python train.py --layers=8 --projector_out=128 --target_momentum=0.996 --eps=1e-08 --warmup_steps=380
Rows from block 3 of a small self-supervised image encoder, named by matrix and row number. Rows with one number within an expert belong to one neuron, the router's apart. Each number is 500 + 25 x the weight over its row's rms, rounded and kept within 0 to 999. All counts start at 0. Numbers have three digits each.
Before each expert's rows are labels from the 100 images, of 14848, where the router gives the expert most weight on average: "top examples" is what is common among them. Only what is clearly more common there than usual is listed. The data: pixel-art sprites of 400 made-up characters on tiled backdrops.
# router: router (model.blocks.3.mlp.router.weight, 16x192, trained with AdamW), inputs 0-95
# up: expert up (model.blocks.3.mlp.up, 16x48x192), inputs 0-95
# down: expert down (model.blocks.3.mlp.down, 16x192x48, transposed), outputs 0-95

# expert 1
top examples: white; grey
router.1:548501458492479548502516532520521477514526523534487520509547524456467480468521505505503480517503506463456526468536514504524532529507487479525467480472491515519518543505507512502490514446493479496529530494483494511454536508502468479509483499519537498529484469521484561505462531450531497536
up.0:508482555504504505500519498509534503527493490486520505478495478508537480491482502519538481523530497519564513508474506515542492482459436503508484535480473504484441526476506490513508520541526499490515497482534552530510530473518508531474503518483436451458537517524558466496510486522495518515
down.0:518515480522510498527508452506509535481478484536471506504489495509516506493492494497434558511547485506464464552494481527502498521555482505479475513502501550502461497527491455466495486539458491515510470479512476508448496527504472496483501488506426553512522541509508538504501496526512509504
up.1:530546472507488521502478478507508479487505525480513524500497534481469435586542512531535509517487494500482516454480504542459517464515485526514481469521538520468480531540479485497496499464532522517477478476495515482471509502506517539463500497512507513494470474471511513497493502515470498513
down.1:465513495536493488509487506485501506504484544526505516508477490504510469456493505458458521503546519495515505441496513502508514501515497500501506490487500490543499511506523491484497515482509480481522528536505465528491501499511480470518481493502486471485512448523552439514475473482522503477
up.2:512553546498497507503442512497512495480503512482519532481478462518537512500472491459496482511479484443420515500503503443491518476555535478481485460487509480481526478515503502519473497529476468492468505486503492517538479506518506507524524451520498522492501511458447482518540496486512525546
down.2:493467459458510485456490540500492469532487464525478490500549482498498468492505510452526517473482500487562505506563538518440514539497502474496518520517471490550480520501507473539487496495476513483501516563517533489461503463464505489533536523507501480447537519534469491503511510491479475485
up.3:490513498506533493479493475498500473561517584536477512533476478511502550502543510492522470535522473478469501516509505501487465500507507478505458546472505488492502493543502508541536505518504486496453500498488469459492507461501467486492476474484484485521501520479479548532473473514485465473
down.3:473507488519558506519454526503501496502512441492466544465484488489478511498509491499494520488537482454511518498532491487468511507494528534479513532530502502487503502442517491531492502459542499497543563481517507499498477506515505504518491566442507502494475490487501464472524469501460504508
up.4:503504442523520503534523525503513515509506505487519516472492507529501492472433512500463494480483523476476509537515521549523495495501502525521523467521526526482505497471477469520514511489470515477510490467484515438522488531519473471500487487510510543528479468470499488447513497509553503515
down.4:475485553461499509484469504496466468498497512490496497592523478510452477522491506484529485496492463506524505464472427464477471482518489468486535460462522506527500483462538518506482512537531496546492490508506507477495536472501536519511504558490541495522498540547544507549484492453489474494
up.5:525505510480470498532484500492513432530451510524483501494513491497463531489512493467512546473520492483490533480548476495504498467486525517490516456481520468516522520495468514460547519500495481513489471498490495464464511511486511444490500500555543535513455508496461489495460490471511514507
down.5:520501475513507496483505484496469510528533509498509506490485522469458462481467474498515462493545483461509496498505507438496524536497464455490496500427522475500493474463507483513504484519533519468545518496525528508521540495507509491503498490499528493497546470537479485486485521436453492467
up.6:481485559496488526541542455534510518510509474522520507504506467530482488528491524556505523515516500500474449490436543465500480507540487501525477487560483475473549461487490480415466489518493493499500527471528521513491481523499516494499488488512501472514507524494515524475500510496510488526
down.6:488482472516525479484490520453547487488520497490530518507450533504507520478530475502484466521551453463503518521532515516543515484492512439489545516454546502489503491499485481508474506474475479543506516486528508498500538467494482488552487542508536482485521504475501489481537522548432519468

# expert 12
top examples: large
router.12:511531498485515506520476475468538522510458451495485516494473476518531488509473454459487493462524468527523518507452503511511484463511525513496524479514493530525516509472506473497504541557539495492475523497476501461557495507493498533507530468519507521499521546475495515500483473506484523519
up.0:535529539499507490495464521468494519472482493506476466441542495490446505533458513489486535503442489463500468499517528443482530471487510481500452503526464489519540506484505495516460491517497492533495514510472493489546456466536521526507475504465495470502543492508511479507506503486537519467
down.0:516450544487509508532505527509516528520507546537480520520520467523485489498518499498483524458493443460530535504474449489503525522509517524499495510517484455517509495547525521481529549474505477506503484491497565494539529477479522442473471518518498494523484488472513526503480497503446523503
up.1:549525514532525494493532488582480485537512489486502508492524525504527510498500557509482533499531492520513500511512491418515481491506463490512472506505472500501461525494529549529511487461450480492512471509477503497491477508472486512499491505479469479428534508507504453492505497495500508509
down.1:474476512503498508534545554514470511474467514512503482509455491445478520530505489462542532511483511489527526536512496494508460518497504528484566487552501511468504461542478542479484519470535541474474482505476491490484484494490492475482479499508501503518472510491519497494513493473497475505
up.2:496500508477493531514484513462540488490494462495451488507518476513478498448503497464499528459480503508545527494475497467526484531466496500503426482472526508499560476513521478476533468517440533454512504531560477511534518522533519515524510537492520491505508528509486523460519531514493482506
down.2:511515497533499523534546496498513533473493515528509472497474477470510517479512464478536576543541515489515512493537513511512490492492530447509511514471498504518524482449565460555515461503459514515475441530529494491500494448494503484527482497505525490505432478502495508525484510468497479477
up.3:505527508526505525524505474549529510482496516520472518519524497522519521511471506486518488519500535537518476496482460498489457510560504515524498512518538525525516537461474505517476450551449470504471478512472519526505515495488484487514486528488476502516502465524513481523516461508480501491
down.3:482553500534541503505502509494495453522508539498479509535515514495523501484532489512507521484499451513457494466523447547539481527463465489497516466508523496472499499528529525479474505486485517513536492492475470449537551470498505483526508464506480502517446496480506522467512540515480532497
up.4:510495420502501523484531501509487468510460508505499489515524484499519479450520507504484481495511526500471494473519491469515534525473423486506535429497516476518496584471479546498471480483508504447498537517494521472482505534481483522532503482489501529502488455514499507489510503477504517520
down.4:508517507476460488510527484514415504456522518521518488466495502495485507479529512475529507456505466459453488494530495521531520524495523510505513512543516534503486496513498505492521470504475549494521536543491508513513492446474479477493513492499502490479510521494548476497523498522463502532
up.5:538512487489499515473484468509492498483498531494528505501515491486464474497521508492481515548487478476517494526510479502499470499512523507523459518461510540476526499527516518523547452518496537515504480497532505439498452519501506512548466478496508533488499494450473494474544455484533518457
down.5:522507479518509523485510461493479526514492482500472578525466511490506508483476475493494504476517497474492509508457504512518487504483499474467474542486446496536476516500476511524581461461497479526505528522502511533528515524550513497499518483503560499507504534497509541512435559492514493520
up.6:501508483531516525529538503484535489563473553460501532499532493426529544558473455494518469501506500500521483500517448488495496546493496485505513521526510469526503506516460520489441476542489514507491498502506501485535511489495534516497506489453515480471521469493488437495465513484444514528
down.6:495468548524495487507529523480483459488507494512529489493542464479480488472538499550505487507523483487566473518511505541494468518518507515473479474485507460464538487488493519522493481474478475488506478519514486486483513507428489441501489500507502506486509476465485512488493516489433517501

# expert 7
top examples: orange; green
router.7:480535525527541521501535542543477489447487527464499484521461531539517472511495491489509500526479457502473520474491480522472513521487510507515529507510522550503517539458507492518494506503476490468547494527500510536511519484519515472495478496514491521482500526515518479462537516486488484497
up.0:473498503532501523484488506501480505485477531517455498531466462500496486545470493491514494529521456514470467510489487493518528513474447509512513535509451505510487518514558562465517482482437539500457486494491524485477496507498489544483472510468547505498506501526518498480490520503515484459
down.0:504501481503518472479490486455534504487486506525525484499509481532495507473514498474498516498538494560548504483499564493489458491477530477519472472532509492551516491496498522543479476570487459529480511457503502503544464515457457478515508528507485487508506480459472497514497477503468537533
up.1:493458514513521483453496483470514495493516490481534506487478531488470505492499562493447503481507488492478509534496514467462498493535454485460451498530531483506503479562454482486492491489525505426493497520464484489527488520483476468520494506509470454513493485503485480508561494491472511517
down.1:500534521480539503470528429544519473494494458494528483499513510505490487502495524489491488471520507479502503472500535528516467513521501505502539492478540514494499471543509493504499508518484507565505508494493492476500499484477498506511523527502497512475521501510484484474516471507501498479
up.2:508525441533561503452508523508506470495502515471541496463476501520510488494477528527492508482507504496492492480514450520452452507525511516459560500524514509490527516507506484501470495481484482479519489510489468464508466490538506517563450486515505509475504509488499496528497461494428494507
down.2:505477508484513499489467490467473503522492499532440481512488521477481548475564468529504466487515484505489537528490484516512490481454467500472454513521461540508517495482522511492511502503501522523515486525515496470514478522485509507447520516518565540442478486458495508482519519487548481518
up.3:511523534492497499514519507502463539481491500441471542479469470454484495505541498485527516492541493509424490471509538495471519494511488471485462514496458462497499536495529506483496555479498487519478507494498485487464489510499565483563480504524527553478509505555545505524501470480467469555
down.3:479496477468496483488497512533521484474486539494548566464540532534506536521549506518482493500516551502554493452496505547471493503515519520494514489464481518504495467488450450481517511465513486504508557496512477504489491505469460529494529489541497496500478543485478496466526491538544510491
up.4:498524462515528469496527462521450462537522525505524501507487519496483499512499493549466451522512522462476466547500471533508492525473501509456467563480530501491505511505532518468493477522506498513463496490491524492506470500489505488491453489492498537504495512508498521511538495475466490529
down.4:496455510516500555486495503472515527532491476472488530519463449553479494527532545478487475455466562519479503485506550537489514534512495538523481470501467467555487484520454482500534453477488541481483518466512525501475519517463503481517473566515533507540492527512478525507495486491506484503
up.5:486512513488479496521485498523480522552440497451497507466528502503441496483484498447442504509498527529468522506535496534518451518502472504535535499486447520497489501485487496473483509532503483504510515503542505487508484484479502459517508504464499511511537476486488519515502505542477552448
down.5:534509481477514503465514477486537487461533524434506479494491493550495484482514462549508470490543453519496551501530475506496519495500509513522550497488500466502509480478487480514515510527503494524492499493490493478502519539553478499445470495478521566501489484526463529487486502522510469478
up.6:501498507510492481525517502473512459509487483508471526523504502506496489476508476497518515501513472544523523524535555509503486520455504487458464515517500456505432552478495524483495527548508490485504489531433483520526474489479530495486538477522502469537489495486463509461473491526496537446
down.6:575504529498485496471544525500483477481504513524510458489513527500532462480518502471493485525471503498533494450504465484476509454515505498486567530485537569458507483534486488507512514473515480486499494466518559476463511519515496507512518522512506513540519541484499491485520509524477487547

# expert 14
top examples: yellow; white
router.14:481462465503536519521527476502526505507518452515493509500494480481491540531474519477519477512512520509532497526490520547496505528549491476530448520493501474524497530480528484497485499496549485484512478502470551513505504513512487475535499529515450486503530534485531506492489502558516525470
up.0:531534488510484521516474519501528495484492487528522469491519459523534522514519494503472513451548510522518499490457466520514450472499442486549488531488522510476514505461515491422495498508511517509522512468552507497522506558503501515517482472477474508537494498549559514486498458555492550484
down.0:484505480462502542544527497501457472509542518472533540503484521493459496499464534442488444509478509473493539471512484477474468476424501494481475544464501507496517476491504498505502460506471468487532527536524509510484497534522501517482484508494499492499526492523556495473489491479532501521
up.1:544520508483483508512511520482513469525497482522518520505475482475490529512509534521532498460561491499531499524513519494541494450482441481480470498455551512488476531525476476486539513488525546500507501510520509536485524476496545512519545470491492490502501513496498489488469495438476520531
down.1:545507508507478496509482470474502481554506492484491470495510455521498503519494503477439547538481520528502523480502486523494546562511488484491473494500529474454464506494409505499531494523501505485536476487493536501506484511504508465522464505505471498494507520437542514551513514550453475496
up.2:501525520500506554483549466518515493462476459507503479495513511496508510491530526512539493492505486498480476503554521514517481501493451520493533495517519452519498529482535478457472499446521511500545511518503526519505532540503498504523496487494486492517484496506562476508506492490511433479
down.2:509547517482503510507521512466473504505536515559525508486510462502458472454535483507436466530497544483494570491497497485544487479429505465490497502493523487467489501481501473499510496546487462473508496475463511502477466481486539470481497475537566497516516516459500516476478513441471539461
up.3:547507492484537448514501543521495512504541476530462492531492512505503495524488474501497512490468531505430495511494521458498555510485487523470511471527512480497484474455460531518533527461504513548493511499447494500500497518447501501542478515481434478500524520481518553503482525519507500506
down.3:464531522513508516519498476526456490484496524452499495487512496479537501494479497550457489447510491488474495493500511563519490479519499528463503519506471536513468481497483484499497549487491481463483516463516507503524455512503471521491528488461519542476501522523484475473525497497492461457
up.4:505468488494518499491476506516506490515489504427479497515513515512480473531507515538550537495501487550539505518528488463517522514555492469501450467519545506522472514504447485512509517490492511514460462505488533558503516531513540506505513522508493525517488474429516467511467513491518543465
down.4:469502529495479515516500476464557436472527525494493497498458498492489532503542493508501504509517512514480458477524564517504474482540510530501466438496536546478459554500471505488487515534500493527478513486480470468486480503487489511486526489518500494522522472522504495504469499488507499478
up.5:492469528517499515514483542517510528486530496509456479524538501537528478552422477502471501498495471470496489480490525479489473501491513493541489481475526476488506495522527508491480490488455513497458489466494516469521473515495483536479471452519525503505507532528506518457522497518511520538
down.5:513446527460494499551497482530473512493482491516499477514507532488500518493481509446485491448526456506487461527500490499436490451495456507502517539514538453492493471522539523507510507484540502471502516502515522493512501534484533502487492555501512501506470528538513544510509498509466524504
up.6:478501485501491489494532453502523503463488509509484527503487514493575504516504504471512503491536523529521508521495510508494497479532477479530526504504510491491466543506474459458508486451532493503503508467501534546540529477508504526489509506514498497486532524517527499513502468510523535563
down.6:503467477514505509487474509514534431521503486464509486478529463545496488478506513485518509524520487491474551480521472518515523502517510526554517494458508501510490491482496506530517526528487485471547508509484481515494510507509547453471457454488544496473500434508495516526486502478488474447

# expert 5
top examples: large; white
router.5:512479532540486531461514525472480484465464504498532463519482518472468518490502509503533494506514486495531520506477518536474491509507530543519521471503500470519508522467512479564485519495524467462541496521501498475505402476522522504487560514501486498517482542523518462499469485538477502486
up.0:494479512483501464480479517480530481510470482479491518497447496470543476485506508520524514508503518537536529463483512474510536508515491514500539461502462536508527529499536502503527475488521499468516508498512487496528499513501509512505472457467559483504521501525532537517488483548461469456
down.0:522537496544524521518490480469499491544460477508543492532481525501525493505462509513457527490494484494476502461495545476500512511498537528431469500472453526526485493544484498501522448491516535509500468500438520523551497549477505478490486468462485488497515523512483512466508500497474500484
up.1:516474518449529485523449484445530474488540510472480489512449538514494525512461488468522518520525510521474485519478539482514491493503476480520477508477533549508515479524441482514522492497493537499480490461489462544527509507534509535490520476493471505544497474474515489501518464481490543543
down.1:500492481469496466500539529505529473471490493516535497514529460503509479509536472503508500568486459465519501496471484492439463473525486493484488482489471474503522505477502496534468478476480487482503473519494495549538523519532499469474520533501512514499487538515554458463501517476496505515
up.2:518450486494487512545484461521544497489502485520514490480522481521527461524522530543491512466552493493518497510475514534539496496491452517499462514514482415461471474516517479456482466469538545468552481469485527516500487463503517470518516498497458546507531545509480473467505532532510490527
down.2:482529499517466534487500488500492520518452492513533525543464460493495531489464513489507480500518510487505496518472499523509481512498483467533543514531520514476501469481502467471493482497516486473506516546519509520518509525496494488498517513503498492508493509490519517505479515498477543515
up.3:547529554510501484500480493517473495482458510517507543513486519496493460523509516508505504508511533513518493473506524532523486474474511533506473463484519515511484496525478508492442486506524512510494486486453502519478519478498499522478463477503461546544466541489521509502476535527496496472
down.3:524526505501493465499490465524531562487486521486507488534515455493504517540508493507471459537473518474471542512490498494482486500523519491437474491519510502510497476518518483476490513523533445491547511495521482451527529500460552498509486498523484518478493509489506521538490494473501544478
up.4:510493500500474515437479478473507473497493456504545509516480457486492511504502551495529504482537516496512470541505486498463537484494519497482542483466517475467502501492507491502493498479546489516532506555530529463537482484498471526531515523506517477501546503471510468543497542528504513498
down.4:470501477515491528477501489467480566499510530494504483461490551506488499506498466511500514516544506501479528522510486475515486432452510495510507458517467518521535508460448470472531498534445482484472499495489503512479516462507505524447506467509544509491514549472482509478496498470477518522
up.5:480483535512478538488502494514483497488500517489550495487487498506481492508503523537482499537476487491487495506518548513511529525497483454500541529455507511483495543530479538509511486487506512525547497506530514504432480545495500478474520527501445516505430437496539482495532504483493470486
down.5:504531502502513532527488483480530450444528516494466484515511499471482503496519513516514482432482466538475486497478511489505506498494503546477480487495481440510500517508490509493495449510508541499494486489507530510485506551499502475519472502500547518472498548502520480539526481473527510492
up.6:495552507497477476533532491509463504512502444462538555447521531484500503497539525475519490511513517485484466469500500539474490498512531496520505508450479498510498491473467484458480526528542503521526513505503502505480480519496508515511535460506503494515522502558505537490510499531447499459
down.6:504484493439534471489505512457510510511506506485507506497493520548458524451530510507516478497544521473540532502463512517478522470495472504492497518474507490496484502502494494446479546465468545506451445481515516541562485479528470545494525493512495464492506538497501501538506474478540520518

# expert 10
top examples: large
router.10:474489536495458492522511513462470474497454496467473524513515509512541547491533465515527477535485479468505512470546505526506486515487518507485503527506505480527518514526511488473465518477452493488527493555462505498479529458482506486473499513522539480447501489529484469498498479502512497499
up.0:543477496478509486483499478548448521493518549475512530496476522445532496511504497510509497467458457490502504491539492491525544488500521488476514495518488479466504493477497532482511486447479517522432519520458463440494487488487479493492516495496471516507539513514485494488510498522475477493
down.0:510504501505489505483513519521503499515530516526487507497494485504456492499499466547506506541516515472538534485525499508497478514527487497488541492483472491534506489500550530525462544477501526481510494533483487499445505507487495491481518534495496451473481458531535519515530482457485506505
up.1:524478530506533497527520488466533474541519540471510534495471483505534526488475465497481535529498526479425484502497504526509438509513498487505449494525499499562507477525493493497512495470447529511486486485466509488523518498526481555477509531467472535469485505504474498505536495534511483453
down.1:528489497487510497493517517553522537510501463480492474508504490485455485556505501540522494544474551500519516478500502484511507508537501519483513480487446525465471513497505493545511538492552457512505503484504475486517468450439531551506505485493499484522499515545492519485507454474522490462
up.2:490514497514499497464507479442481466467442510526514495496496554485542444501498492503487526539474482485484503501476528481489518485524513545492519478483526488513505524504539485514528489529534500486521513488507476493524520535500488508440469530523496542468490524525457459512487492482534472506
down.2:521497510505491501533505457528496537520517542515518552515456477499502520491482501504485494499530482435441504552518491516505488466485504504488505476523537551517497494472472465499423538539489522487488476479493532511513487451507543517500494512472523503527493515473521486524525514475524497507
up.3:479520484525441450530483479524505499507479433516527469456496529462489500478491488536491505513493465507502487466499513482504502470512516514488469519517441510489505538494520494466511479522512511517495469524495497493535542447532502484500468469523477486485550537520514499501475458488487519475
down.3:473450497484503491501461510516508475493511525495459505477530493546481504540539495487478471523503497517536505504538506546536536515518491469523514461525524505463503504513547475485481499509490495515507512478496469471494419488508493545471483545496506478464471471503505522513508499573497506566
up.4:469486521531486514515488524516519502463519513482514470481484512509496460483517504506488501482522481419506508505528524489494457489523500544486497505507502498466488516563504501479505507512500498503518473531507471507481465496512481486505475488447440494540500524499500518543513540447533527547
down.4:489495463514518503482504507494487498503508482489522518495509509528467540459482495506499479499509491520491463485455513495436538550471496492505458504541510504528543479511493523481463492527508480486488469503468508483489505494447440520492512464539497519483482507504517546535495509526476510531
up.5:474502488453507502511494474474526476533517494524514489450482527543493478485525495513483495462506515524478511501484483538467498508514530504516513501511507470532474507507451508456461524487510484484511490473482511442542470502511494483459512469492452556534481503491520510492511479508498518534
down.5:496502493500558496543509489506498499473492504505488463497491509484502491534513512507500471532512487503520462480537508482525496480491485508506493532521496507536521494535576510504517429490465498474508509513513542523478508481488476500550510493504503492488525513514455491515487537480504469508
up.6:512514481525518511549510468488506453526502506516482516511474511498552497475517519492487485512452485493476541498559497535537507498513483492476473517493492543479564468504485478440498518499489462494516469526434520503537498535499526503510485534483548468467488485465503485502511488494499481551
down.6:525513531489507541449556497537501508482499495486485503541540500471438509539509504514530497453510517498500484523489531506451489506515497483513493471478486480532488496540500526539455496521492525467472502460528497463523488491494514466532472514488463507505509517524439468513524504487497495457

# expert 13
top examples: grey
router.13:536458457460465502508504483503518498490516529477476479467504527485487455489498555524541504479487485504550431506491531489524516501505508455508493507526512517527493552503486467487495471506531495512493494511499531528486535503536507474483465507525489526481492496466524541503479535470525556518
up.0:485460467534534525536489502509507490493475483467556513490506450507466470476559553508527541509471537503497509472486519522488499488500470498522507514477533480485476543476503477480525495520507463493519510520531470584485505522526513477484481517464510476484499476483520491559451500496466472454
down.0:495502501456462483482518488496496481465525464499497500483467508518475544539502493469497518484523449534501494510522484488505486495513502480470490505498484504540526527490473511543457489523509528512512529492484535540512480467503489521463507520505498470477513462490461507494497484509500496516
up.1:473482496504520507546505508508501503554532531471497541530531534503510532510492522502512516504516524493466511451538496460497509491498518520478477486459475470512526475505517549500492501476469494478518517506511439500491504488506518491511468522475492481541521514514440478514487523513497492495
down.1:516516496510502496478514466484508471509549509522480469462537477492515513498512461523516465508488490436530484513503513517527520527481541494465492519543470528483489509495487485517452518512495484506517551505457523463520471508459536510502526509454538502482506496504564444477495500484522493481
up.2:507523505565517470417545512523544464524462500538518506533505503497512500474521473521509511494494475472518484509501505514510483503499488549486494527503477473483453542490527499483492464493549480494500503497495500504544532546482450494518535476518498478520504496467498501531524461546520483487
down.2:549491504494491558484522501518517499487560470484535478479494501467516540467470492498455489501501491497533498492477531517489497520507492501530507473452488513461502484450462485541487551526497501499487555511548460486490495504493469488468505514503463478539498529475518539473502523494537503520
up.3:467487497538528491463459587463498496511558532542501502503496512549533539507536465476479547499455476517487470498502437467485517533465484528489493482523510482497501456517519511519463536504504495532519462493503470497511482533527487489555544496499528510483446480513521511531533529519494488505
down.3:504439537509514511516501495502480496480528494509489488495493454517420468482504468522501573516520532529504525523504515513473480489484539500485506484500477517467527497479526410491499484494478495510500500542513492448522493486476505500485467506492511478521461518503514503476493503543473528511
up.4:532477507494492494503486459529459507536486484473475492489477508516549500531498526480541566508526532515537477500504498441504486475507493507513493485499513477495459479490490505548479457564534523480470471503476516548496557495504510522514501486531498527492491534489532497516506519527483531507
down.4:428500543531552458492485501477531504497476493505481494532524522526498470521498524509474516525514466547525534531469508502465481475496505509539534551503551537454495459488477494488508512494527492489496452453487469464534496489495497467519471490500495462467486517509512511495500513509482462482
up.5:550510519482508539523558472519533484559524488538507498459513502483497481491499530477518524528470517534525527484449495515490519527470489534529452513502492492496489537501443516538484442466529482481501494516490518527526530529482511481520483524515546522524543498547450514492481506519513475520
down.5:458466480443476483492449506518478549457458534545490499504454534461538487566553485576487486532510516489470505509514504509489527498531522510480476490450507519530477483527524503476472519530490509477449486475531470485480499488541485523506471470505472470487477515473475522513476521511506511454
up.6:480516515515516515539465523481499499477527502508548512502484452499514499516479511516477510475480509492455499479530520517504483509464511491513483496498479517500497509542499488517484514476491574541500510507501519474502482524507524546471486496482547529486514478489469536516501521516481483506
down.6:453439526554491461534562496536502521511509519497506521488530541522512527561528507485499480455494519505485476457497534520498504515480473508502455528482453518495515536526525490516491468525495479503488551489466511500523500516490514534465535467479529488518490533525481561501510487514507513478

# expert 8
top examples: pink; grey
router.8:530477493498516510519504534496531495480541492541503504520502492508492474494436495495460481465478496469488472492530531549524495496453457486525506501471478515497531513512549501508499486479535502529506568492474498476475494534502461495488481442525504473486490490523513548491493480516517494545
up.0:583511507529518479504484506526494480527537516525467517510507527526475536528490560509496493490538500484464500490491483456502536506514496510503497478473481531484587491524503488512537515469507497530499522488485505483484472520516456486502501484491504553558483505474502497520525510490551537460
down.0:492510492441512459485504535548452500489506518530525506476493511490480520513486471450523440491494475491512492491470519504492495467496536509473534456485535480506522556478513541495481512479515499507489491499507502508531497483488504509538501488536499467485524469519491457526475480487516515509
up.1:463505483534514508500471488477472484494537496479514526500503528508508478584486491497467491505514475483478479443541552464533539444531498504525451522493500484471508492491490474520532505496514476475491505532504513501482516461518540491482465458557522479527488496486479476478470478486516480488
down.1:508475508473461516424480538529506518486495494500527486509514500498505520471525517519522445516522548501490496516539467512460455542519503493460551491498439475489517508485484492495468503487477550520470518504520426519522509487490518509511500517519478505501498463483499493478504490507486452479
up.2:458511506513527483491488469530493494505520482458509496515450468485531499512471446527456515507539509488550515482464506515477462504472518482476509483443520464514582476524510527502523523510527507511524473478495523487499477498510464482495494474482503488496500528492486484485474465520467483466
down.2:498513535510503540526476506492536508540493482533553490492550466493508509455476527484485516510493532494525476507478527483495493479514523515519462454533448515464486516485554473510516473508521485484513503517540499517506505455467515505517482473498534466480509536433522464491487491523512517559
up.3:500521467508470522457545451504514530508493507494499499462500473523514531486519541482501504483514475512490529472500481512481492494457498485522470480498495457508503508539442484526519482489507526475496459464498463449528522481518498495505508481500503470508551488480568461505445496471475553459
down.3:515483517492525543505480488511526483509516487485539501500453507526520444490478466510468490483489541486542478515475479552478500483525478446516513508479501454479493506421537481508465487485525505520533507522487480505482520489492454472482499513546505492547542496495523478526500502481493472521
up.4:484491505521502490464476500511510555466503472402499570506496501524512463484477484487480511515466468497484514459497488493509521457521531515475556499486501526491488533489538546529546498510477566472509523492514486515492509505504516490491513478491496512478478555504486523474488532509485490519
down.4:495505477495549478495516470481528526494474544541521565499507524483510462496496497502460549527532497529502476471493498527500521456493467524491504519550516515507508501510531504531548527529461502472494513514538511532492475482462475499484482502490503507466478481444501515524474474455480502466
up.5:469513478542454518517491499476491484496498533476477506475540498470486484514541515483532520539482526516505486503519541482470528510508547492533462484504518501474520460521442502509490492513460496535510466499476466517499519480515540456520497489467511467500516500442484510509493467510505525481
down.5:474514496465542508503473503513480489545496497528536507525518499525481472471508480528510505507498505512486510508448495498486501487489523440499497548518558469513512433492489491480494484500452497473533516503549532521505519458460538492534471522476516463461461484477501506517486545438536507513
up.6:443500503490517520480493486480437515483492518478509479544532510502493508493482519499519499493500510436523524522483492512516535502458557540507512483496519450483485485532485457554488490505489520466533469503476555450458539535488463497506492482527511501525487508540486488488483566491534517561
down.6:526480521472484497494480542492503504534437537495490497548487527481488528507508525467517496530498534520493535480516506493458531488495467509471511467507480512545502561521481533465508490495549497510480470487512506496446484480483497464453458505479516489487504525525498480467459502475507483471